Rows from block 3 of the text decoder, named by matrix and row number. Rows with one number belong to one attention dimension. Each number is 128 + 24 x the weight over its row's rms, rounded and kept within 0 to 255. All counts start at 0. Numbers have three digits each. After the name is the row's rms in percent of the matrix's.
# q: attention query (decoder.blocks.3.attn.q.weight, 320x320), inputs 107-213
# k: attention key (decoder.blocks.3.attn.k.weight, 320x320), inputs 107-213
q.123 091:132119121133125123139128147149117150113125150150090128112132131133128138162109154118123095149133152137156103117099209103121128141136097100134168128124092084112109097099102168137155098120110122129092090110129148144080151140092136136135137132106111108165122102106174131146134118111109154147136137132141127110153175143129132
k.123 096:146113146131149124112105108106156087142153144120118171099140130152089081071129183108133095125116142133110127113145132168120103145083142060131111139110112121129109081158090097159105133154095160114109188122093126132143131131131174126162122127116134131150171125150122136130126129124142137138144085127105126158146123095150150
q.124 086:111136123172137178102149160126113140184128118082162158173140162103098153095118116068116107161134127144170158134175135142104106103131158107159120142113132080158125123141126174133121104148125119122112112150153107125085096142125134096159109081113180104161153116115148153113124145129159112132121126151112139130137111144134163
k.124 088:112132114098136162138116103177140125120112118113128114137141086154087120129124138091121122118167113126136160113148154124117120096185141134155128086097116091158130116121148178144151126142113125159118133139157127145105164111125175100150114095163129140154128146153119096120099184098063121149154113140123100142179132117131108
q.125 095:135110131137125098149101159173088163122116170108142143114107124104160100118127125124115101169109080147107139116112128116143141131141194142148109159115123171131117114125112142125118126161179143096105127116169093126145118119102116116149097129078152086073084147104153097134109136121152169127160110139175103138127144138177122
k.125 108:132103119140148107095154130183140108160093124121090125093154101086099130141112123109110153158157145152134125073119117127155138140148171107143169137120120115124161117136119098118155141172098091108108154113151118136121144122125160196072096113135160157120169140149134125141150125135121127123174149129097148118118154153099122
q.126 079:119138134103112168124092123148102086083126109143152162119123163167130115136163180093119159128147144096102119145135119137163096136133132097142062116155132136125102064106122108113151175138118112103152165071173140119148122133099127118124113120109149118107134099110155097138108104117158094151109106127113160129178143167160113
k.126 086:140158145159098167169142128200107170132138095138096131134139109079105099101128102148150096140120117098096165122084100099137138137174144145129115111080170181101146190130100168134162109131122126153133125174136146162094138135094108127111126109110154094078150156105081114133166126138104164131176106144155103126187123156133137
q.127 093:123149151095130145158119168116120156122174143142100135130155166140103110154155107108128122099138116135111137102109151098119100135140140091179101138128132110144150113123126147123139141154140194100130115113124129109098115165187127135127148142134160115151133178117140136121134133159097154116100147154146159127114169144110101
k.127 101:134135117161137155137139110164113141116123137168151099150110168129145152108136112072144107108134144109147137104119113155132120164148115113115122141094115148135129161138114160104113149123123138104121146178134159096154158138149113160156154087137151123149106150115135152199150162133155152120099099152140160079176136164106113
q.128 094:107160116135133166132118149140160112159174145145155110084132154154112151128106130114128172129120147118172163073086097147120094146140101119105148120121092119129078164120120134128095142138133154069078100155094130125126134121137118160153114123133132134117170138132141104066112136142127113120100105113107122162114094147134128
k.128 096:120139126149102133101142172163109117135125115144133110139132145133153105134137164133154115137132118105132167134113108104128134146162117115117137164111132118148116131106149105157127148178123133146164111133098148127134135113087127153160063122139149138146132099126100083131179127133130104144180108142062158164162112087143134
q.129 103:140147130126100128135115111114142121112143116114176128120150121131126098121142139121087089160149187122112093090141129142164115097120148150142162151158122138094134137099150142115126164105108111135129114150128127070164130175126147132167147114093111146156162134119098157140101150150104079105138124138112137092125157138151136
k.129 101:144102099155059082133138145091148115129117090138127142136109140133202119155111097112101111104156096143141127127098191163136145142140127108125110166123170097134158145145123125112137121108113097127130105123144118094129159159118098145192130140101151080122112113152153131202121154153080139114123164100108138110143132124177147
q.130 106:144165111120142136101137140139128109137136099137114164088090110096133106149117130115135154139131174125152157110102129132176100084145151119152139128175115111137150156130120165168128147119128127138144148100105145118098188125149160125120059128138118135146106173149096127150169057135133123107129137117117173142101129155161128
k.130 081:144117124126118142143137126120140110126146092137109159106145109129108138128097153140110077116181135166096151112127145143104132139120104161079173116138142137179134109103142114087119101106053121119100127137125095122127116148166119119149088157112135129116144119110141093162124177092078155122146145158112128117116094128145137
q.131 099:138118098125159112117142108118101164156116116083088114083145156114116078136100149119191145136118116152154111103102095122098141118086146139155146133127127158137119122148139156079112127119115126135114126140107138130117138136117126128151126118137145180077091161140097098154136093146146143106147149126093110135084133124159126
k.131 087:118153095106171114127173167131151123133164146136107158122134131099079109155141140160084149158107173122117141110112135159159085107108117129117141133171138099144128123124135122120142119124139160099134102102140128106097121158113120115143143160122073074165126131132117095117136121171147099153110117127145122160129118149123109
q.132 088:123110163130135121162136137123090117101172121108114067132093126175136145082077130131104163130095120137128121122113186148126149106099098134122161112108118118086155170145102095084131094142105123146138087143197154159150127152129132158142103117155127145123150105118141170128138134126142108146117112132145080118102075107124140
k.132 082:133083069137105143146137097159111096135130147161131133106090121083126095143095173132132158159168092082112135131148079092112104168140159134113137163114091126157139118133129134124135131144111137086123147138188111124165135125118157140132106120092169129129148128129103105162080120150115140110126114138109130139112127177121115
q.133 092:153121153145152162130110127144100130146124148137108075148120096134125133110142145108124097128104118085124110123099097134127162081161098133089127092131111119100122134055150136150126175111091144129136124152082181134127099094137162127109098131118145087114126122112107094151164125127169153164149139110153120135121109128137141
k.133 086:165145126112163137135092102149148105149138133141118137118152143139106133137156170109119146143102140110126122096157121114100128149134118131118139129154089142149120137091135134120079130132127104097124161119119154117156116102153144171159126131086117130167134130130097113100148154122144142139176138097148189181174141109132123
q.134 087:096136100109142124130093118134084115123105140113154158086118102154161123095094134117131152117142107110158086127169133126116123150099162167102142117122140117140116120112145156158175147182125172116148125129148146143139110153109126161133137122150133159166111138123135151126127180125079080150109097155129125129141123116129122
k.134 085:124108113155127110124143091090140142126091152177135165131144100117168108122126138147132143114158098114133148127160134155097140117093148144131156153118141115153134110160146158125180130133107152073149084105140146156082075090139129143115146144113124165144099106133157111142127121127109108083132154094163150105097123170115130
q.135 092:156133114119133127143138129154131118107189145122113164118159122131115116146119159149096158130094089182107163113106107095111133157110168160105118119121129118110089113112160158096141100159121165150075118099155145172152135177110088129097140157124115131173123096119162094147141102101082120133144147143128145113124087113138143
k.135 096:110122174145079114136160134127095086120121127171120148126096128129079125126171076149142137157107104120143149094139135152135114123149149136086126111150145132158142143116147111155087167164120114113117104106095177136124150133122108133137083094109139113164121145152114133107150134140132133086110145137074125133119154168099160
q.136 087:157098135169155160132096151154149109134117119110149121097141122114133165126152144075106130081126117127145145108141105111132142127091144146120139165157097165152116162120158143153077155088111120116124142142116150166130104156132152138145139124133122176108149085102127112110144130115113109129130135119156141117131117093136125
k.136 083:152150130139153145095140141148081137109154131147120111130113166125065154129143143065142097156142097124101176103111126149117129147144115135112115105172131126154150165129092106167182122133167129176122132122116152141140157126104126135098064100146130141190094122088126113083147106088133098120115142168120163085147138136077130
q.137 094:120093108118130118135107145143131158106134154122161106120118181147128174141115110127116069117118110129153120108160144120101152113128137146150089159111102111131103127149115189094147141109116136117134125122150118138134132128096133121140162177130172128161127130125139145110130103121087122133087105150101064128149142119104111
k.137 091:119113104119101165149117149105102122132135107110117121137112128128179110100123144124142125125109136085148170147110144098171100134081164153094092130143121095099134150129151130171135111121108111099125164114170199081140119116092126172116119162136170118184141128169124121163148126168116132125118137102134099080134114158065157
q.138 089:106122110132135131160144148114161163154159141135134151137115109114108119105122144081108158103120107127117133163090107168140104138112123116174138130091095101128147116095137129119103134093109152129083162126158117110127117085099054140117109107172112117132146161088152109157147109147138125161133123154180106133127129157113102
k.138 091:138155168180116090132118135161146121083116145166140110130113148120093101149109119173159083103128160116092116107101096081110136115104178109132149071077164151171119145129140115104081093161091115100116116130139108131114150163120138131166129137155151139138113075129148141113126130139129124113163075163120145137122103109141178
q.139 090:181115153163137161151167118101102154096168118125143137121133119115149099105102089181127111142109126130089154105098184147117136133112166140124088104172115102124152116087125106148129126112120139181160113109147112146072144119110091149173085101129080135116124145120133134168076096135155134134166088122147153107134115181137096
k.139 095:134117096088124160121167126085135170160152112098135160117171140103100139167106169152093121087150117155120064123134096144145135138131120131095137112099165144105167179148118165127091137131149179132112136145109094112176126121128158106117109118108108166111112123133111144120142078134120131173131151147112086127101164144116149
q.140 086:151106112119136124119127126142106129100127124130171166172124093124132122168101080107108100140133145155102119120137143171120085107083118120152145149121160134127099143107123086135142131138134135162179087127099140139124095104123126115121147112129113119132158085140110127125199131122077120120169095136125128108139174120121137
k.140 086:157131129118144083121097144141081071156109116184137144085092147146156129157123156061107132114190155132143142140157146128109133107122168114198130165146133143104150104132144122164121100114135149151134174116130147142139116107119111140167105085145157160137137118138115169140104113146125109125121057129121114123128130120119145
q.141 095:149120106157107130107073141189145108125084085109112109078102104142145131131138126155133106156149133112110122162177135141152063143143141153143143155146102107121111128124138089152143140126152174160165160120136156085139137128081126145160102120161100119159127143150084167126103109110119112161145144120088132158115136122126150
k.141 097:139122153122085130084101104105160141091165139132107138120093102152136185145140111116116153095097141124099124131120144077112160102153096058147126074147105121121124162136114109118082119116114125118085150137128153158099155153159113134114094124129181110088113127109114170113143136099143086106109167133130109110092163146094155
q.142 080:164110162133113136142100130143125141130134137151100115110144160104105121118100127107128127145111125147133105173155076164173088089142159150133176137107124129139128141108156084103125121094112114107137168118121144093135121176148080135182152142100085159111125069142104135159129124153161091147094169108146142157134131129103136
k.142 091:120142125119124114148150103124132147147132126159141127141132131092111147129140095128144140137149130112142190139093121122157126094100188186137107150104150124151086123129156182130083112136125104089117118136108136159083188157140144149148086116160135095141124153096127102144153156119093153108116127132134118120142119143128164
q.143 090:160111104115133146116146098150136139116123167119126152100157106140134124124124126109167126143132136119063117101146138130108122151167107145111152151128148138115136122114124116126111112059137136127120117105153148114132166163111116170095134135143122133110147127125132153126116103136067103143106133118139130119134159142153156
k.143 092:137118174165120120114069131129088125159092136139129114144151131118078086162145129135135147110134101142110104119126189124121124136131144115125139103134147124118104112141100112143112120074138124125135109136120152181146117153162139133182086127111151167089107111120137151098112140126084154123078126122161144138114131161116093
q.144 114:135125093122161140103176156085123112128144141155153132097135151137135129096185131137137149134123116103147125150145107136103088134120157115162176183103129127136164164126152097156150170139117087140112113145111117127098138125104152133139118138149147186136081115139141114140125128158084118086111134181152130143120117181121139
k.144 095:122155130096127147148135111109120139136106107166115141174125115104092116055091123147105130109104142122140138159147165138142142131141102120112117159133098109132114133138086113120112124123148157103147140119119140142136119142109152130115115163103131100123117152121174115096114098175133134150131148108131133116140112104100165
q.145 094:134174127090121139111078116150141111126110158143129128144134127146126159081133095169115149159117161156186084148126115057150139108181145107129212138179088142121145153084105142099151121141154125154112167119120125124111148106101129106149104101143158121149165106112181130088151126104173123149115130122163136111132121106114105
k.145 094:152123090135103117115112148128134124128104097132131142139141130063150135132105178105142134132148165119178142109099142130126082165105128135123100106087112108183127149151085121105122099157118145123107146114075175138099149117139156140110164118172106106099120168137119123155149138143107161060153181130132132116115068154117087
q.146 108:136186125111100143123128135107110150124081123128089089089102123147110132048122116179125139124094162094157130150089129149100098165107139111165103126076138143120119099174120130104131149134114106152129144136137124142149148102172111108084091122137138140104164121128092117093145109153171128140129148152125138105153079111145160
k.146 097:115133124146121161142131106110134165139110121140110083117118152166140114129144151137111151105155122148150126159122139125133102150135122086144111151090132157120100148086123106088083137125112148149132067136157171136128118131077141111157147119137116127103107123133120131137077095135144137111115109115185119177160117145147101
q.147 089:134152148102147145142128169120146179154132111151147090107119111120132123114140114127145123139125130120150135182201142138167149116145142101117136105138176152111104145124158175126098112105156131172157125112093086137124157128092143098085098119150074131113125132100113106108141162149184132113181105148104134131149131110124131
k.147 080:111165131150110133132087125118138119113117149136157108096144114145104136103160126131111122119139075147150101143144153123110099122152152132099097150143092163141142090121141106117173158109127127049138109137161110121136128155128112103131108108131081122109136098113096139091115104174116122145118178083148126117145150136106140
q.148 092:124112131152156147173129123127096135128125116082123124147187130173106109154167114138113137068116141120136136083097150131107115151108131136105132118173082149123136124126153140120087115118117139113147131110139119142105119115116131126145113136112116167135141116090152146118133118101139146118153076136128099145126122112133110
k.148 082:109132122117085115099142146134084110125136146179121099159100148104081129109091078100108095133127155111142191137107083104108163100146140129148150119111141103087130096128169143160107144135119124114142154117144116128123118102109117120125126142102160116145127121122125111163083159162130112089109148157100137107086171136179121
q.149 100:143074168124132121113096116106124185057116101108089113122142119130128084142147160164151110133090109108107173147131104091088112120119157127120095115104125181110056159128136137149144140111143114109090166116103114121122124134126113128136146167131127135119135164149184151125186122100123100104156109142157111118136098113163132
k.149 084:124126118114118120109146129144111073114107135144146141085149148136105126101139107105129099145157083152133114132144108179112131085126146087105122124110132102122125113085150142155107139115120136151115086109130145108143110158108148125149082125130164131173177108162119188117087121129100118119091055135122121130124136097099103
q.150 085:096108139092093137096114101126141135124132136153109093134147136149070151111127155149156094143112172104160131126143107178089140091163101115150131115143092140104121173116135154146121140117141167165161099154117123134152110146138115126132123140095126120126090127087141143135129121128137146128164139109147100155104097133115119
k.150 082:147134157160122144141095109099140119110079117135116149156143134167103140097119120158145182120123146147150143168113092114103112167130118128079120116151101100152131126089140157110121129143115103156114146127099134112176120148172103169172147141138133164140111159107157167088104159135090103147127140143104168137104162121131130
q.151 089:139097084115134123155146094174108128144147134177119148125067147144129141151146100123163103122155128130154151131122105120116166134140139153118105115136133171135137130157114157149105131110133107127154088144079107119130160134172151119133120150093123157085107110123122118120152100165138098139111141118132127136128133128111102
k.151 090:114143119030154126118126128154105141123149124115132091141149119053149124106139152136105122131151147121091125112115168114127126135152108132138132143120132148121148136158095091131169122098119126125153155112144181111092156172104117124101153130172184148159101151153139160162149136167122156152112149113177158096129121092159118
q.152 090:124156120146124111149106129118113105072148204122114125138175097142144154123152138067144119149130165126154137145105053165135155093124158143073185198126174147173131126149160116147102128129187150140154136152093133121129140079111126139102141125138123167141135144159115091109114130140159102131151131102159095137140114151151112
k.152 095:113155146094161110123161136128155162071127134119079177099117099103129101126148104110130143175116155114094173141123150133127106110147122101123105138120106110117126124163155115139088122165134142154096164139108099134095107132155141121153076150160130133107126157146151092156147119149151108115134165116160133098130101130132165
q.153 093:129129171087133077095175128094109103160162120071100107151081153133124123140139105139140122140099140128168151138132152146117147130120108145085143158094139136134126128125132141109109152131120132172139123137114133117113105129126144155141148118117081105122134092121137108122120138107163101137172186142119105168146110165134075
k.153 096:155149162122071138136102148143138147144097130105096142102151126125128109115130111116120120101182136136170168113158092151133120131165150095128160134132145113103118175109119148127133134122117107164148149114090090135139146123125127131143158117157123103117126141162138121128104143100085099123140117091117134089128131128149132
q.154 091:109109119116175134108152123086116172158133128101129171151113143123130176131113156160130096136128139158121122111134092104096120143169097130173091169102172162116139180132146130125133125173140102121143163126156129121100161132098069115107140164129137125082139134165094142125113130138069130172112130117164141138135147121095113
k.154 096:121098127136136115086161156119157119149126140155121136134151085134102143170117163134110101124156083103137122108134138109106173143171179141148162140093129116129120094099118166121109110091125163151089129127139164124112114091180132131139134112115124114094148128094117102184148160095136170108158113100152140128124149174136132
q.155 095:097068099130133149095157128173124144113132166149123168099117099063137120069138129140121126124111089107160158116144158099113123107154122112115134129150174103131158106160132106112136178114092124156143125107119116124113140120117106128146151136128131152142167159150145088137131105141086092111116144114121129138099102123168120
k.155 095:141131166183123127171177176135168104107151095112137148105112140119110127121157162138136124094112101082149147156105175165134117118145102106116115121141098185112142131151141180168151174121094107084092160158074119120126153120184099127115113148127112084097108132085128136132121139157138126111118118134093144116137154099143122
q.156 097:143093149141141071125085096144134179131113125123171103125119124127139177150145172149130126144136133115126158136161118167121150128109147140140110110084176153112139141124127114131124164152119141126128099122139102134152108148147168160149138109140105139145101142144117166138129140110131177133106141134195186152121113098150153
k.156 096:108133114110126149109136145142104155141130078161128125139159145141144168122121137126106140136140124112113130144137161141125177106168129115177120148129109109121094129094142084095104079082125121145140128141098123168110111105141125182131138067110109143124139147106124167081163120136169155103117097076138148119144122164102134
q.157 090:169096106077076121142112134151080170169115142141115109106128127128089104166172098102113103123105158161133087096141115142139084101081121121091126167078118112125140132132095133121117095140133125130121115154120088159133158123172115116161112163123127094098135138111115132135147122109136158153146098153090105129116104131183105
k.157 088:133137109105141129158128165156113110118128156132106102140128129105182135120160147086147133192118153143158136087138104153117157123120108135128090172162116114140140146122137089102120111119146139158128136105106125070141117115153127131137110115140112071139133150114164130144099133130071145078116112156118158148133129095154156
q.158 086:126120146112116081108185172102086174109132128106150089139086103093109119109165131141162153130147134156171092136148123078168098126128150142162105076144103130108153124096135131139089131113121108148146127146191172152143116129109166141100107125138119139131114133143136122144121155138146138140110118159163101160121151153068131
k.158 090:130132115118119081138150150076151109132159123143099098146119125092140066114118102171128080086105113171125105136118188126115139126142136073122126099120144132155140108102121094158133063100110099133099108130120128151117196094136122133117087116081118142129118124137145108117131135154092123163155164133091151125093167102191106
q.159 092:175154124123127104073119130105123083106139135135160153143111138137126174112118125144134137158117122144127158089131126161146134125138089091130100123149111068136157148153116131145120101127145098098174119107108123159167155093172106127121116128095115143121157147130148133148115145097117141139131162166124132147115107148155174
k.159 094:100122113100134131157086130125147156154050113072113123134152113137118144148172124130106155117120168167120109127130134127100136139156160150143137127106165122114139141125116154119109154154115096145135115122122151148168074151134178154161177107155131154117123116139113129163158128149147102127111104104118091137120177129130122
q.160 109:130179109133134140123145084109118102154136173103149173170124181143094102168126138107106099117124118114176159161150090119142110157143103125138116110145111083139156170124167142112141082148116079139136147096101143093136085158084163138144156082096157182069136145170123148111126140122141148125162113133124142103112170158095144
k.160 093:125108110106109131127109129112126101143143113139138083130108126197136092141115078110112081114129121116113116100098109138127174138109138127111100096105171064113122078155143141115117150130132143108104116124144116144175168184121156147124139105140137132165174117115155169086095117123116146128153114119173083135158104131139134
q.161 100:125177158108122146117147145132103122103117088146127141164140191129125150113122132090144104109066157147119098118101091142103093122150145106195134134130159120138140132115132103099143153131136142172117152136095095130133125158101124099176118070115147147127132097107148108110130137159134095129107127122148116156114161160138146
k.161 084:139130132168129080082169118155174130128184122127099149099100175139170119106110112150064143117159101133134113112133093119128103092127123134126100128122141129118158128114122103114148070064109145156094120152143147092112102109101159127162117119154118111123147131114133115125137106110120104123069117114148088153144162142139134
q.162 089:099098160107162119110104147132113165110169125138153130095116162133147136112156123160134128125152117132164123131153104168138102092135098097109157152131116127144121136156120141082148058123150125108131106132132133123123154128111092154150155169116097150151144127130132099133138148143123132104109126103157152090123119129116149
k.162 096:120131163132132134173126113115093098139168120074119145145133101137153149126138130135122091146151107125149096100106109146156095134137125137135122157142140130127101107120135139122149104103109104122163109063129143115179148109081074158123122129116147140108137118148149109157127133126154126137075120121144103101152130105145150
q.163 105:115118112154123091111152139143153131138143135100116127098169150129180149185123105163116108142125060110128130178145108133144165156131073143072111144118139105129086115116103127084142168105089126114112151135099104113167107082163157115140087156107109098137143135142081098134129122121135122117136136105128120164096077145110121
k.163 095:143110118107107120088112139124127201153170127093104136118143144172170121120112163133123164151109086078119099094127145147114122132133172130118099153142137111165114130144132155150128098144133135116123146068159142112064121153110124162140138090136140148135114108121130133099134132135147113154142108189137139074127166131153100
q.164 089:115094135120128116175120128124147131105149103127122130124154116137161146103139107135147140128135129136107121125152118113116142088121102088076151129122169144157087080100148106151132152103130116127118150117135137133091090100137142121121136125104127134082110155131145134097135183149179152117139110142173132080146114140092105
k.164 099:133126129127105107093115122121172113119134108143118115109149181156164128113111118136080125129144163137109141121097187126066156087106130069067136126148142121152120115181134119103160092091082143096138173117128134148170106112132084128144069162128138120144117144164155121157152133165115126122158083126151111156156151098106128
q.165 091:130142195120100091110170186125134126143130133191126150117122100125085106117104165173101126172110129120137142097147116148101129151117147107131086113103124128164149159168156132178149150157139108122114115111123112139123145167133145091159163175096079138159139119119151132138137112100159136134147119128185134149157139135131088
k.165 092:095125083145088115089134103120136118131121101113118161161158166134162137096138109130163126131155114132171083110111129126087163146142131149169093118113163126144085070107110132109104137112136164123107138128117136144130097134135165125141143100104143173140153123091158116121127151114076147131114132124158095119143184120099095
q.166 090:120127111128103107137096128087176111107145089162109134085109122074126141141133159126119140161143107142121163137069134104147088093107133133110154127110089121124076149132137135144149147118143152180129135105073133121123109111121124143145095148133099141162124162114130169121127135159113123157109117163153118100122102099144087
k.166 099:133152092128139136148124152127123118131150109103080091113164111109085117119139177107127162113115160130097115136129103132141128115174136121129158171150114159101113132134144154189129129095141087132114155134116110109156101178101127108169124149112084138151134160136081123098113128122119129106138075149146082149125090106109113
q.167 087:131111119125144118130102135151138127137112122145127166136106136103097128118096123128138161094128147134120139126142129098137140121138170114144081094148146148148137115096130143122133136116151112181086082134127082142150074130131123160144152182164116167134152134133123104175102127105125120112142106163137114119144102173149141
k.167 089:119111116096153163112089108125137125137107113136118101146127126131093112119180131143114127110116093113107103143153102146137136129134134114113126095119159127123062143111064137111125101123154114114164124131136122110146125132110103151155128153148124119115092081082113107147076170099107141143157128138119081134201139127108128
q.168 093:166118124148134095194145105129117078159143137153155085156129163096128130114147137127157156203153137162119139120126131102122130123116125117168099135079114114111133118170162156132136146119097161167137103125146137126134145118081120149183142153169091122133132102064120120160123090113130147156142116144077081136138117151075108
k.168 097:144129138103120117136199151145132121113083153139122137096128175140137131148130149119093131098173108125150097139142103091126136129114076128141103150107104161117113147106135111146123112081126124106152168099142075135099115132152129134135111133120089176135157149150094113102104147132166104095171141134110125159086140151156148
q.169 101:139107091099098114106139147124134167144130161130123112119126096113119150064125135096079117127127142143129160137140109133096111062085113133144156133135130086103109121124148191131124138085105160129130135111174149129102106126128101162110089105131139124177113123135126141102134108143135133135102124136118129109126123120147117
k.169 102:120127127114073150130125052102123114084135094158135152134129118123145134158088134112165149135127134053144137096118086127171137173111105097156123117154148124117139120136111113081116125158129109118135183126081133142105151114110135094166109134088109120123130162130173136155122142120161110136138116112169125167074125120125131
q.170 091:142157112137098135133161115137126121091172128106136146165146133128134110131105110131132137139127085142157119149161158130158145157121129094150097140106115144108150103148143102099098131134126182082129113139122111081176141119147161148143126114114186093148124132149108125134132111152120085102124150150121091128134105133121178
k.170 091:139066147129186145138121153123134124136108104129109117126065146136124103098138126089146137140107113129137104132128176139180109106121132167106131181127107088125153141165153150136137120115147127135160078097155186103158161120135098104120131109126080116151103120138117100141177111135126108104120119113096186129124145150105136
q.171 105:150114112151175111123107084076153099121130127148135094110091113091143156130163133120121147138131126167109121147119125154152141158149123137100115108150108087090109086137083090088148124144213175102126121133150131159128112127156137093141169150157114155153158102104086080110130125154170144158181126133113158112139144129134124
k.171 111:144147118112151121129138153102094147106130135128132102140095157108114105131150147141134161146084126162108109161179052158146167144125144130125094155126113123100126116142121167190119105167177139134145184136115121126177154120066133177142133110125109143110135153112115155116149147118147101082132154180080145129133114143176135
q.172 097:154147168171152099074085163108126119137136119096146112092174090118128118107140134109119131101154112118100145123132113167103149146143161107134131139088160134119113109103165090115146093166131117115121148092133124153131162181117102101102057084139173117127111131130124173101130141144150093130108100119149144138138146116156145
k.172 107:130112124184099105084124120148136134113126121124114128127181143157142109142096095120138120139161146111131144109134096134129125107155151137126140096123128142131183153129107151152136154137147142153113091078133159126104141188139140100142101097163152125177116180146111117115123092110165114135144124125100147158180141102164128
q.173 096:129110150106131127122130145137092131106084151168088104105135150097079152160164144109108142117124140111120135099105123145123092135143105135114121084161121140092101158161133133125121130143146107133112156135114128193115158141109074092125134140111115130126108105163134157133091178100147095146119137140118181135167134134081126
k.173 115:112147155104134104152126150124117154111152126112173143128154118153099132128139120141137114102138152122130140158102146122145116115132086128129106150117189109134162112115163110130135116140145113107134102132137117130098095164095143175150138114106129164092135134133162119116111109182108156118092076114144102132133205135079119
q.174 100:125108123108163082127110120128118134124133150165128125133146163114137132154108081157098142122134082092145142169111110119125123128119109089094083134116145089094153111140148136148145125127097135096179152109127142126144172134140095129157154109151096120127091116131176130093111156102122154125097110127113155114129137105097124
k.174 095:112090131134113130127109139091132136133129136151115109154158131151138125122178107096133110127136118138141139124087144148154186132129128104158136131117096129090072141139104150128135132083116170125171128116162121103164127172101104118120134114121125156128119130128097139142083137087186137139125142171129147142135140147165121
q.175 100:112141111118120111125139100054154098107117103123077056132105106095102145127129166135115110108129113147151143113122119155091105176152110150174133147126102105122122127122136150113150164105108134093125126153128097076133135162090150141095140155137149149141107102128113149135151132109113095112139137114092088124143143138131114
k.175 099:108122138148186128130147127142065129167109139095137124124129151131133095156110104104114089125075123163112147094126155175123116166141135174141113133160153163100133142135056094147162113151061143140113107146140168110163131117139142109101170120137177130125147123110158158094121146162121121152104131134175127149117131149124115
q.176 106:120111161144117156153133144167120125120130142144119125110173108131142115120143144177129149135167097143113107165132179094153157071126091147137123142150096141115113108131119150132102117081151083166106149133108118085153115135127144138103099134141143138089120153204154091066107047126145146155154119114140115117098157175170147
k.176 096:155124148122127123106082161115147114156142096136110130134122154166212116118121079128128121096152146166136120100139117161161132150128197144150141109148158132101149101130138127129133122141175158131133129189144109120137059130113113128130129122133099101146132133130126144081101127127141146137176122159144145112153176128130154
q.177 098:146106170098123119122138116119101136149173145101114190137133114159123099172095145106139144121082131161132159115140128115133078163154111151133115149157158095119112187116143152160111133162127140091127155116120101135130128093084112134112110150110107132139123127139091125096148144107140137152133161120151105148129136162136137
k.177 095:095134101119132105131099097158091129166113152091143103131155095128118141135122163094165104127106130085081122129124101110160163133130163110109120138128107134153144168138119106178077115138100124101139116164173134166122116166131143130114139104162117149064157140138128117133161100116110166133153123097127133109091131152126130
q.178 096:142129159128086175160131136166093135154115119134115086163141103129139123128107129140111116117133136185080072130116170150132146061132164162106199122160150131123124113140146135106098101148130123124083145120123172154134117114102052135101121114118149114086139105168143144119097148135113101111128102113112104134105207141124150
k.178 096:093121137114135066097090159137143110102146148136149147137112137127095104143141093123161086128129077137123139113158101101171141147143116162148108121158119133134120153130136146094114162140119106127115133126096133135165096132119124136139158120108135106134142145120119090149136142108153161102177136164144103129112107145127136
q.179 093:170150121111136148131120115122122136105120126103150124173131119188174129137129128166139124168149129126138094109094119101157117140116112167109169149132173127164084145119081151121107155133109155136139092164138138139080145118121107107164137117100071106142086136139142128102117091100144141142123121144094103164088156145115180
k.179 104:173110137137126090114084127121169095148133136115103110113155148186122140124139131096136101167187143103055112128127123134144078163132127148100164122130115145133174144109140124157149140133153149164129167177074129128128167122113139114094143138115132150084098141133141107158158095100130088121116117072122151145131139131101137
q.180 101:172142122102119161136128113112128130109072136127137111133116131136099103157126097128162131103171113167103152169078159173136095138127172107130117132084115152113130132115116147125161113136129121143094115114139123110048130114114162133135158126145105107141098137127118083178131107161098160138168117097107157154111104140123157
k.180 098:157120136094126103159143120108109094126121118068096112117122176152149144167108178109105157141109143126148094126115123145109118134134095135149125110110108125158137130088117159138133136133109139161152156103152109127132126147133122092102127142106182137070128091101129114152111124143083113187150129105093186138161100115119073
q.181 093:164076114118128081139125145100136163118097131097105085106143132146128125121132157122106162105133136112107124148128113129170138128134149134112108161128112188100138145067125137159127069108116101145124142127102099098138169163139136118108126135127161151099089194122142133174103126091190149148105163110127158083120155139147130
k.181 090:137131130150129138131135112107141119098145110111156104174137108140133106108120090144136117112124156164138134101161145112129139126118129136148125149135158121113132106140082079145182157137124155120103099118168083119135139117119136132079148136145168119152164105126114098120145161096158122163113119104132086113131144121146185
q.182 092:093121147134117156136117136162114109094135113111099122116145122172118158118100144111103150119127109072133145111096119123127126085120147151091111144152133130145153175123143162144127142116131116110112111134119137123154124127083137118084118180123151105106127088152087101102140128150131158123156113115133125147161108152153128
k.182 097:112117114119121116107080150129146124197157143095076096121155082146108122111110171154131133090112121119141126110118146128152157115148165107127189126112123141143157138101114123158081103137101135128126108139140141182180133179085161188117168095132174169154085135126108126094176114109098138171150117104161107115121171141129132
q.183 097:166108114124117141113132073118122096127101171168126126195104145144090097106131155099105126112104121104145145131195107158133175153155111077087162083165125113157135104118131133113143152093104172128114092171147142123123132123100123132164140139142098168184091137118118122151127140118111158123129149144093148110121113153123126
k.183 104:143126122139155142118123147153154122099085127121087155132162125147087075135116105122114122116098124119146139136109166129123144152113126144111150144100179137179097128071112149090102166153162112093127106138126101155115082120124167101081146126092140145136108122178091146118129113135121160115183128145099121130104134126113165
q.184 084:103116091120118107159161123145120096102151101132119094126111133134086123139168134131131154101184118073133120159153103140144165130168133084094121134106116142102145140121175158088113139113110174098137152145118138139145112143118145141136096106153115104137096112166158090164096125082172134077146135126081089152128106158181130
k.184 098:163089137159131075157117128097135149141113076116118159117150111152120117140124118148087144124125153151137090110166145114110166169149142103118132128151163169155160156092107131117109121122129114143152102134157148139106079105144106132124130137136107149115139183166145145141139101124093106152171166097124126120121137115165133